A small image VQ-VAE, trained from scratch.
Training: muon at rate 0.0071, 7200 steps, batches of 512.
Rows from block 0 of the decoder of a small image VQ-VAE, named by matrix and row number. Each number is 128 + 32 x the weight over its row's rms, rounded and kept within 0 to 255. All counts start at 0. Numbers have three digits each.
After each channel's rows are labels from the 100 images, of 14848, where the channel reaches its highest value: "place" is the part of the image that holds the peak. Only what is clearly more common there than usual is listed. The data: dashed paths with two dots that lie on the same path or on different ones. In brackets: how many of the 100, against the usual share in percent.
# conv: 3x3 conv (decoder.mid.0.conv.weight, 128x128x3x3, each kernel summed), inputs 64-127

conv.84:117066097156081130032061110163141096163154080139178117182068112075127052109091093151143161173121162139112160149152094191093200173148125111107141094136155118141094127129115135107117167119109147
place: top right (38 vs 14.1); top left (35 vs 14.1)

conv.12:110158145120161194092156126138175167151148163116102118076116079130182160148144137180140088113128073102129165117126119064121147074069147198177069105106171126073111060200114079110128097127119127
place: bottom centre (51 vs 9.4)

conv.56:083132120155132143137168147117123115105086074142097151143157111078158122104125155138131069097141127085144129155151046157125098157131101210134164125144117087138134116121102101128086168126112089
place: bottom left (51 vs 14.1); top left (33 vs 14.1)

conv.88:115158083128175140126075110141125140183076075112103141106112140103201105149094127069128120132091156131144143136109070208171088113099053124147124142159108144180081137087077108210144187094093122
place: middle left (36 vs 9.4)

conv.111:069107115126122115130124133098122145129114092134120174124107072095167136104130115136107114118144106096124146162165054127088100139104085196125155113184191151136108111140144057109084118125135100
place: bottom left (55 vs 14.1); top left (45 vs 14.1)

conv.61:116099117045113186135126125124167189110094066205085126100109137102134152109126138130077097138084102069137185175104097126158126099132090174104149127128105074141136159129130100176135142088102105
place: bottom left (90 vs 14.1)

conv.57:057137113040207136176122088136123180161108105170086156158074100143124108159131145106101098154096100095131132146132075109130062146105083122114111119146181120115094147099185079182155137104122118
place: bottom centre (45 vs 9.4); bottom left (41 vs 14.1)

conv.102:067147118156152094200174125113062095115144175088108119189176093118176110170166149141156088082169122091120129142136076040089125167107133115143133152148163128155145098139164089118112145130135118
place: top right (36 vs 14.1); middle right (32 vs 9.4)

conv.114:207162132159105111181144133123115084155120179121127105131213129161142169168156145134149136114130103148137115186112147087181151128125169051126101170101066181147151127140104129139137093132087102
place: middle left (27 vs 9.4)

conv.95:063117125127151155165117107071167159148135131109106135107141104151149175102144146154097099111155083081105129186105136116102105086099132190179157089126121129089061128162164043123139108115161099
place: bottom centre (29 vs 9.4)

conv.68:081113164090146154120130124088140167152131130174119151085108063130222150151129148152070120094152045118133173127114108103075114101122098197164114081132166156131075105167162075088087115153149147
place: bottom right (52 vs 14.1)

conv.126:071104133062132140153153111077184195105084115190124173099104104127127109071171131154099129108109110081149116143113115128128068108135094179160151122154149110124120149144200085154121125127174086
place: bottom right (49 vs 14.1)

conv.80:152147178129131128141108178168142159148086137122178137099116165121075120122162120109156105109162194166133066099117128160125101114132157119177116165077123132147217087131128181136141136149107145
place: top centre (45 vs 9.4); top left (36 vs 14.1)

conv.108:121167121180162190112131110128086141156160107067081136154162103149203148204080169137121106125133098103165150114132115103086164131075077134149094087092097117133061114144103116115072140104145154
place: top centre (40 vs 9.4); top right (34 vs 14.1)

conv.25:092110120134137139120127133122074134149127080125143190163115070088164126140079130115109095150115119104157143153170067161076125175105099163132152129160151122155088118081112107102092162142150116
place: middle left (43 vs 9.4); bottom left (40 vs 14.1)

conv.122:108113103075142137088148135119168185135099073162105169083132072056159169150098133083126107118136106108159183151164115132074137152075128179142157098164144130129175100156068119137072145130128124
place: middle left (51 vs 9.4)

conv.71:080037080130110160095054086180138119156120101133181097169070148127089102108139097126100146161139150114128088147115121135164161153158124126115086088112172079096085162140185097173147147130146138
place: bottom left (34 vs 14.1); bottom centre (25 vs 9.4)

conv.26:078082119104118155097115092158142132147102135145081127127096114127154130151140073135086137085145062105118110161104110103197115110156065174058131108131190119132076142128109043126087104100127112
place: bottom centre (51 vs 9.4)

conv.86:083097153046132165126136115101159192135093073211123175102104097104149138124115149144080120107126095113141150139127074125090099135137081182122145103132145109132117140161155101133081124128141114
place: top right (90 vs 14.1)

conv.85:175146154062150120149156122106145139176150134196125134146170113122091116102120161158170119132094144144142139101155150093041142146098163027191131153094126155138168105167196184105175092130133108
place: top right (45 vs 14.1); top centre (27 vs 9.4)

conv.83:103113090147143145104100117132094083101136121059095139131133126134153160161114089074094127114125074086146089143111157138172123131134054187059148114159126112109065186077101101121088123109145117
place: bottom centre (34 vs 9.4); bottom left (34 vs 14.1)

conv.41:094102148102125193085111088184109134185146093159105136174088112136106054123119120185129095105104129111151108088130084116085138159134080120128098101081178103138095135139198138128089139117121136
place: top centre (40 vs 9.4)

conv.33:182140137132120129144093206169135085178107093158103084116140134093152185145091150078111128137159127187081178159141118165140138126173151107086126096073113155130160093133057170105154151129068148
place: top centre (34 vs 9.4)

conv.40:122115103094129120059140088104216132103106107158159144174101176071099051080109100143162135171099113128119127152121118148159162151130129122113130113137167078093094170169110119155159142089168116
place: top right (61 vs 14.1)

conv.103:070067112132139143089083096153130134153134097119117109134054118138126109139133124167051149137170098122139109109113123140135138113142084157113075044133177104092088145169159089117095169132149173
place: top left (36 vs 14.1); middle left (28 vs 9.4)

conv.16:120129108149139108137119162114120146202141076111131153143121095081147114114109156119167099138110173161125148083162076156048127129085128099209089086101143114120140077169146174120190165141145117
place: top centre (37 vs 9.4); top right (35 vs 14.1)

conv.90:159157145168171195132109158189073108195154145104062117123148089126197179173113160148087120114155082142142115095138112111129112127109071120117066132092137176138084060157133117107087126132111136
place: top centre (46 vs 9.4)

conv.67:063112121115136136117136139108148159127104099125104157112108068108150129145149130143100123101155076078156124171130097117134088119103094202133129099155166130113116119154113059122060133131142105
place: bottom centre (26 vs 9.4)

conv.63:128140163084123162103147112095172177153130139164163164122110135131099115069087127163156134167095135177101180098165148119046111110137168114176155109072174155097094086175177152097142079114186122
place: middle right (41 vs 9.4)

conv.109:074099080099170121137151082076145142147122095123116181173145089108118092094115142144161114139106134098141137144169113136056106161083099108173174102153138130122125141159194133142120129101182052
place: middle right (54 vs 9.4)

conv.81:127132126129102144128116110100165113126145113167157117142149127172172135123089153144151183120133154131072160129129116133114152122191134106113239126070046100157126146116124150083123054100146092
place: bottom right (39 vs 14.1)

conv.28:091126172115139119148159172129108161106147169119137142100097075141127143101175112154139122104173125098115138081172152063071096112120173178153133136147212152092179067167144117061110089181151129
place: top centre (34 vs 9.4)

conv.44:079094137062134160107097121136179223192088096199123148076085063103169153149129132110082126106129111123160156131132115124065106103094095157183115086143161136142125112190151092145087127141159157
place: middle left (37 vs 9.4)

conv.31:091123107047141113146159101056171129077091083186106140143130122093188070089155159136119126120128080076122170179087097126149116135154099185116171116149146112120098154124135079144135154112118090
place: top left (53 vs 14.1); top centre (40 vs 9.4)

conv.105:069070120096105160099126147119164170146112088180118166114099074094158117139136105124094143075144094092138134156115072124140108134140084176111117090138161109168137138160141102144077131127147090
place: bottom left (49 vs 14.1); bottom centre (36 vs 9.4)

conv.46:129080146046091128154117128113172189144100070230123183113111101094132116045147129136088111133093103115130144148154119160074088144155092156140199123114119114151116138129167121107127105160167089
place: bottom centre (43 vs 9.4)

conv.104:127112163086111108071082141124190169205131117167113138085070073103200090122131110150098154104139101163127151118105135186085143071116108131176123094130165185167119107164114127097115164162147160
place: top left (40 vs 14.1); top centre (34 vs 9.4)

conv.115:111151110113129146161186119108135137095117119156151154142137088139150127119142170152142086151121139108118172149159053083132126135135168168132142135118097115102186116145145145147122118120127067
place: middle left (42 vs 9.4); top left (32 vs 14.1)

conv.89:146130134170097121119113154156114116165100066136176127150148113061187125080120146142151070162155173159115169120179042152067155164137160128184128124093149128147176063164127137130109161161111147
place: bottom centre (45 vs 9.4); bottom right (38 vs 14.1)

conv.32:109144145067121115125110149156173175123137102145147120111093092088137100172184131146147057125097106090139162111125106051072158141104141144142103120089159056084169102168129132130166151156095165
place: top centre (26 vs 9.4)

conv.37:128123147102136205133132150133168192137124124161126126119124104129183152168156138167073090106141066067155149115097124051120178097141101148119071089074125067126135125217151133124129148114144131
place: middle right (27 vs 9.4)

conv.2:092117110073186169126107052122118160157134099191143125130170131123186197175085151119117107148129114106113166150134050084094149163101106098148155151129110113156122118132183062189122072079090130
place: bottom right (85 vs 14.1)

conv.74:109136169136173174128114147135108179150087147112141124060112102113225176178142136167083145104188090161135136099109118132129072084115092173171064116147161149105123053177117069142081163134105184
place: top centre (46 vs 9.4); top left (46 vs 14.1)

conv.118:087146166170146119141124153148095122120080129086117138128102137111175114121156104180095079130165106139102113109142061160151061088172068202107141145116165115110138087126111088110101175128113141
place: top right (42 vs 14.1); middle right (40 vs 9.4)

conv.92:069098115124130120099128129099136157106131092128122164093115093081157171120115118145093115129125094088130153138156077127097109128077091197143159135180168097134122114139131056115096113122151126
place: bottom centre (49 vs 9.4); bottom left (35 vs 14.1)

conv.91:064093138065163149126121106092167171127103097198120150112114111094185125097133143152085130107142082076132133146123102141105096135122076174165167120150144099146096140146176064130107118129164115
place: top right (45 vs 14.1)

conv.7:112098142071093173130128152117161191139095040207098165124101093089120125091121151134071096123111107083166144169134093159096114125133085199123146088127125097131118144139126116122093159122137118
place: top right (46 vs 14.1)

conv.51:048122146075157160141129128117116180116139097141073146088086108117147156148123144138093093099131097083113173128113084110085092113087086213133161119131175108132105101112150056118094115116113136
place: middle left (27 vs 9.4)

conv.65:107128164146164169143181130153073135146106171116104140140136094129112127126126131216160134109144136113160119101202126089092102140116115125125132156147180162102135045171133103065067113131116095
place: middle left (34 vs 9.4)

conv.18:108110109073139146139168081089196147154066122193099143126167093122130104113149159140140172081119090125175111152118176111129088151154112112155133082106129119086081134174155106131095115126172083
place: middle left (32 vs 9.4)

conv.119:103127144056132133138152116116111167127102089177108165134097108096102099105108152150112088138059123109172158110156110114057099144107092163133136137150168093090073134129148125109133161140151144
place: top right (38 vs 14.1)

conv.49:142115166125076200111126120120146224179112103158162173084114130109135128089099107120158091131100143151148179130124142159061168119115162161198103067077159140136078081125134138126114138154148153
place: centre (25 vs 6.2)